A small CTC audio transcriber, trained from scratch: 1.7 epochs.
Rows from block 2 of a small CTC audio transcriber, named by matrix and row number. Each number is 128 + 24 x the weight over its row's rms, rounded and kept within 0 to 255. All counts start at 0. Numbers have three digits each.
After each channel's rows are labels from the 100 clips, of 14976, where the channel reaches its highest value: "peak on" is the class under the peak. Only what is clearly more common there than usual is listed. The data: melodies that start on their tonic, played by one synthesised instrument.
# conv: width-5 conv (model.blocks.2.conv.weight, 144x112x5, each kernel summed), inputs 0-111

conv.67:104110146091093136171120151139140118151190111131100123119142120122162119110118120146106134145126123172116140150117173174152136128136092150111113102140092098132132072106116166141136120109127150166138128119152056108064132122119157130116122123168132097131133138135105128096154123147122145117138163152103109087110132132167136128091159119173
peak on: A3; A4

conv.138:175142135146093101165138128119144084139134115115128103152199159104123122131150132131141120113093153135161143114168155113153110138135131123147105130119094144115124126092124146107115121168126130072193142125133143125154133098138135106134177092170178114066131147095115131131162103117158145111128114151099121082107114132102128110113113114127
peak on: F#5

conv.78:121122111100120106135174080107105074159178167109121136134109098105128106129107113126146147071114144078139120176099119153141140174140143136058105117142113140113151145118119133101128109168118131147141100137148135100142128130115141109135089123107123161159136145136158143158125128186153145110135129140144109171152126162115100116105141095126
peak on: G#4

conv.81:129115110124089135105089142151193121138087114063187160111127136122180169150122175124130127137105103167126120137121115084127105126129126145152103117110105127129125123150146125111107131140118120104097088144158106137136145122122117111134096098112173077092147112146110140138142103203139141167131120113110129139117159105130129132119118152146
peak on: F#5; F5

conv.0:157112117099165119128124095123088110112122121142148131124162119107096104164111138105111146150113146102178134122172113142102117137127065124161160132115154117101096128146129174120101169109105149138174147090148182118122112172121140133115115077108084120110123174100134126118144151119120157139114149109135140094126140140172130102103153110100
peak on: A3

conv.140:138113124100143134107162182133082146137166141102132154144148112153125135145128106125166184105103132138104125169098143117162132158163172118165131161113121136120141119122143134113174100112123155157135129132111121126109128142114140165156129126116090079081133127149165090101107193135119125105127076135148160166134164143134136131101124113108
peak on: no note

conv.36:143148128138117113136083173164136122145126164140138092120149136135132134157160132137174154088138147126128137062115157140120150138160129146104192131139100130137096088123146121130120159104140153158155117152135174123123127079091099108128130140088136104169144137136085136098120123122112096133087103134110123171146145103101106151140170160126
peak on: no note

conv.143:116091110124108142117155100158137110151158105166083173118177137182161142128149110115140120143102162118123171100102140136129123120140103122056157133171123119123135066099128118124139114122118136104139137145160132118147145120127142117125135131137167191127106146120104112121112152124110141113143122143135151146096172103133152099090182103136
peak on: A3

conv.23:096124154168114131087146091152132123107123139108149122107113112122093134141119125119088120140172127180133143125156092100091129124129105089138133133090165151141118125125108175100087110134137121075124083156166112127123090136120132098119141139090124121200125150139175114126137080115130179118111126127101123108142145116124156118102139126168
peak on: no note

conv.56:122150132130152125148139188137181100108088123109122152143105109109120104115113109113129114143158079166123142133160139149171140172115097166146092145143120134133139095155117127152118131149104146128141167141137160084164099130163138156103173097133108177104140131120137105124117108112142158153137097180151129128115139125169128150147157097162
peak on: D#5

conv.13:116158142129118100154131144137191106150109115107125100141109105149150173189145129112156120178123087136137086130158110162111126089124097121165152108104104112123128155110128118153141149147153142143114106126126115122133132121161137164102145119122134118096161130076140118139105197105122097107144106167127112090153134142138119138175162160138
peak on: no note

conv.17:148143145123101182106142114098135115165132147137119145153136157115138087126134094097112091149164129118118091117136100158141127109089124100149108107106142127137114062147111119158132136097145147131111118120166161123126094188131137170120104075119145150111154155109136134123153136137199139113129130156145147180120124128137082122137104109099
peak on: D#5; E4

conv.32:153150135102165122108131098120100079134121090116106134100078099129115126108131146134152125047158134163121116160108151113114093137168113111128110116146137145127135125128115113114132164137119162152120172144141107130128159138130125093089150130117187160125143161099111115175138120112131121148138098132115120063118120130151112148136134197121
peak on: F#4

conv.95:149123148134108107135146149099146135130163140132144121126137157106126124156151139138131142134091112111148131107128142119144160137103144134155178134185126136151097097115138119109113136161140122142073076145059124123102156131088136092129161173114125131162145184220119137122142158132115102115141129115097130134106097094101131133125115131145
peak on: D4

conv.73:138127163170127142131108136156135115148140134097123148087159127094114128114144125133109123164085085170116105132166165102107152123132132127141108122148120132127103151117098128127101149176121108160184085139170188139113098143124076112102107112177138093126090105108114127133140073091121103141122154127126155109098138132138124138114110144156
peak on: F#5

conv.69:078163102148114133130106121111082123075075123113086088122165136108152120103155113163130111107142114128101168119126117148132125159081130115158143106139147162147129137132115107162135092155095123123135107143130121151100111112115121154152139138144125104152157106109161112174083133101099134117146118178131148119170142073109123122150148147097
peak on: F4

conv.118:127085144152121135145098137112076092107114135165095177109151144118104138145140157155129131138114114113130137122108146096159115116117084133125121112097109139148164141101124208148125105138130116076138085103138112095134121106153126097136173120144136152147121155091132091187125114077135122133161128124128148148130130080124103105153150128112
peak on: F#4

conv.29:175141125090156140137134132145149100137129153147161131102171096142091169118092095147138132102164106136118133136109130104116088123133151106117131131146147122128094114110139156121151109115128124147123105144148059144111106139159161121131109100105149130133112115100134075178088126145111122132143089222103149137120163096116136122142128139137
peak on: D#3; E3

conv.11:092147116137144113146090097121134112089105114149152114143146113141114129185142182136128110086101176107127138121137072149149099108165121100144166137140124136120117143139128118143128140111142154156137127116143053118155067081109127156151097143172142133174094110105117129125109127129148125152127137137144125148146158132131126109117120175087
peak on: A3

conv.48:107124134187143185110152125174140137132122113112153200103091114128118149137158108168138126091088121105120097115121132109189127099148190091104144147125108120100102122129167095089120127132135157142133162142094130162138152123145138105127142101163135129134134125117141134137161102119151140120114143158096139151124107151123119139135144124180
peak on: F#5; B4

conv.125:112109131149154107119127139105173104104158135118170090159197146106081141116117128131114108099144122131129093121155132106153128143155144142182120135074140127132168098113127160126114156162122132156158085102145131104132133100075113139124116107113130114075093130116095084145111123139133112164143124117140129130106163112090126162148156155121
peak on: A3

conv.142:146139126079136121107112138150119117142146156181156112144168137130089151140127092106141134084127149128119115143123152121152153095167127141136125098121136125122151112153122127147136116139142132118069093112174152079146121128093138168162087128157130147129108089122124138142096112147121161116111123192113114156155092132137160128150109085189
peak on: D#3

conv.63:143104168108161140126130132098124138150087131115130149109088166123084149116131163139139130086068115117121110100121090160200110160142170123139129132107105141130131073119097111177129144169141148121171134103104101110127115156146122140107141144106148140163120098131101117125152111131124127122170105121146155106135176130156137102130109095115
peak on: D#5; D#4

conv.54:151104163141138126166135114128127142171101147132154092172162121189129123126136127132107120126129146134131124146111113170130163146137166098166136166133074106135117086163132100116194103151096122170125111153173133131123143124143121164132109123144118114147128123093107141088143125129102137091126135157081118144108066115147114109135119098121
peak on: D#3

conv.47:138124129126083097101144118087148146143098145134147128106107156144130111131115119111114126105146110113106087150157114197099108146133148132103131134142146108143086109132115146144121125079133104085163139116130135099077126165152197157115134116108127134163141098108114136137151135123198135139132124151167111162107132112111160131084095104145
peak on: D#5

conv.116:158108095129083124137107121124100082134088098095145166127140135117139151138107094113119125195114135151119092084142154121133114130119137086146073112139121162122108114102140165115128140145125132111167101135145157110138140122141094152100164094148183166088119129120153110113130086140116147100138169116096152110132139134154103147130124094156
peak on: F#5; F#4

conv.3:131112110150123128138113110132093123146132117106206124130106111102176092114149158050127113124085125119145158122098141202129137148113120133088136145139136088136109129111162112146124169149138138112153114124150138118095133065159142129098080117121133132148142138146134156149126114113160130094114136143123132158156142132132118125143087149093
peak on: F#5

conv.68:169118113109102108143196151151123146142142127150125142152120128162140158130135144141179147101150126119151136094149101134136093115099113098149137081099161118113112120136142116106092125135106143097157141076064115130128116136146143096173113099114129120116114155177147078101111115109114121104129125162089122102154101109100148140111148109159
peak on: D4; D5

conv.72:161100106121061122161156122128147150131160081128129156112124130104147142112151103162101120091106118145103152166152126178086129117154104120150154150093147110121124170138103132189145144115110152142136149101162117093125097133110126135125109136114084133095105161129095114113130130101146107098079084108156113125121148136130118116127136102170
peak on: D4

conv.44:154117178101092136115117127105140184124178097125108101108152097142085140168150124138116120112179108131102150133110099080155150124157155097111161126125133109134180131147124136137110121164144127122113137154120141113106141147138124124147113143085147115125114126157123085122156100134104095096107144138134126092100123113113076105078120085158
peak on: no note

conv.141:119127128129130111170133087134133121178117080112106136110135101130060129130126139145133144085149158108121175095120129112112152072125112117120095127086116148113106113144096124135119085095116110153073100144097149126111150159139103108144161131145127136105123149138125086134113144106153121090149107106165135166164123110131095098102109170148
peak on: no note

conv.88:102110155144070125103171165165121125153080170146090098136118130161148112140119135115127145176134086102137127155125151141143129106158115113131126142123144145130135114118087151124127147118128147166115177143091107133123159125148090106122108089120168115143118167123139124167106114147105121129150143099138127100048163154128098124125141163127
peak on: G4

conv.123:125117120095163115124134109161156177124135113106149088117144100129131105159108118146119131130142143133141105108130121088172105137114107144189116112122114132124095133142145146118094104123127126179106085158127123141080123128116112160108110165082122123167171138152066118083123131166128130118124120134086115175087112119146119154100133123174
peak on: D4; D#4

conv.137:121142130123142167107102155141128098109089125116115123171105101085136092119133122110125107105158137139141140104127128105168134140147121130123139148128087138109104157117130090113118157162144121126147096140146136154118149183120156117154116166115076102128110099165167143127165152142099113107135058154118105063154154154124092151135139160128
peak on: no note

conv.102:133085112127139129112131115157171165153168145113088121105135177140108140117118150121154106097105111171147105102135144111088136193113126088132129120106122133133072099144122110116130151158114142111102126116134127099110137140095136109126145160146142134116178128094142119147122161108131109167125091155173099141175089111127081105146145151109
peak on: F4

conv.85:151110101153144109076128082080158183165130110101126122133086130108195101156108104108094111153079110158119100137141118118143131141133150135117127120118118100120120106142137132128124089103120125144130127113125114159110144175157131170134122089120145142124134124113105108170081137150162099081096110150135128159148155108125161142100111147127
peak on: D#4

conv.86:146143137074113129162146164159156138176118147160169128133114090104147139126117118134157084126141120141140108115110131121135105116143127128184144091124138131138121148145131082145103144077125107145109135148136158133151119105124082162162133101126115104152142074155137133129137115119169155123133137155133132128094136062085083093157129101154
peak on: D#4

conv.25:123144151142111101143102107152150129175114121166150202144126130103132102113109129125104140113171120173126122083103142116161153113124092164127112104130107151127126068141155127114122090122102094161151135123140106147147115103160109146084118109122135120139080092158113136143166131096112159107133115165143132164132158147121103103140161129167
peak on: D#3

conv.100:093126138131102166109132122157128132168145156128141151148111149125108129179125105116147118168140150102127121142135121145138115116134083131169121153114161107137159117102158117109129146130108124140160151182130158149168161158132184148088090140088192131137111104177106077094156152114109142157132105158112133131113152146097138105122122136121
peak on: D#4

conv.34:152153117132085114139147121169081114111135081131139126145101157146142130142152104127078133091176098136116140167132160118137153156143138114111116093122118122122123142123100114111157158100112146109140114196145154112145163092112116150109112079072130136128129134138109110078116099085136132143148118176103146150143108130106117137160116148167
peak on: D#3

conv.70:130178137105107112136147135135091128138145174145147131116144099137107172093142107117124140150133120083129160153152105126115123166129143128095138134157109104135116082137114114176104145083153114091097134131066096098144140139162128119102116113103151128103123103173120135110161155132150110092156150152081119125142122189083116117117117125147
peak on: G4

conv.104:199119161131113144174142141163115117125120119127135121142165125134156115128098122126103094140148148131122184127149139092152123107115138141103149110129145141129136137148144119095121089096142167167103142141146079090074105109179123130117105111066135106166099157128126140157136165135089135112143085117138145135133144165136124141115122141172
peak on: A3

conv.92:114110137122105098148154112116150131164162157135099121125140139130119124114123146124121123090135156158125084155141113124169111130103139144125151131139192088158164098135129170155114120091143159127129127091221170121110120154119132168124121126100083145134099136148164128127118130084121172154137141126134124101145120106154103158133160101139
peak on: D#5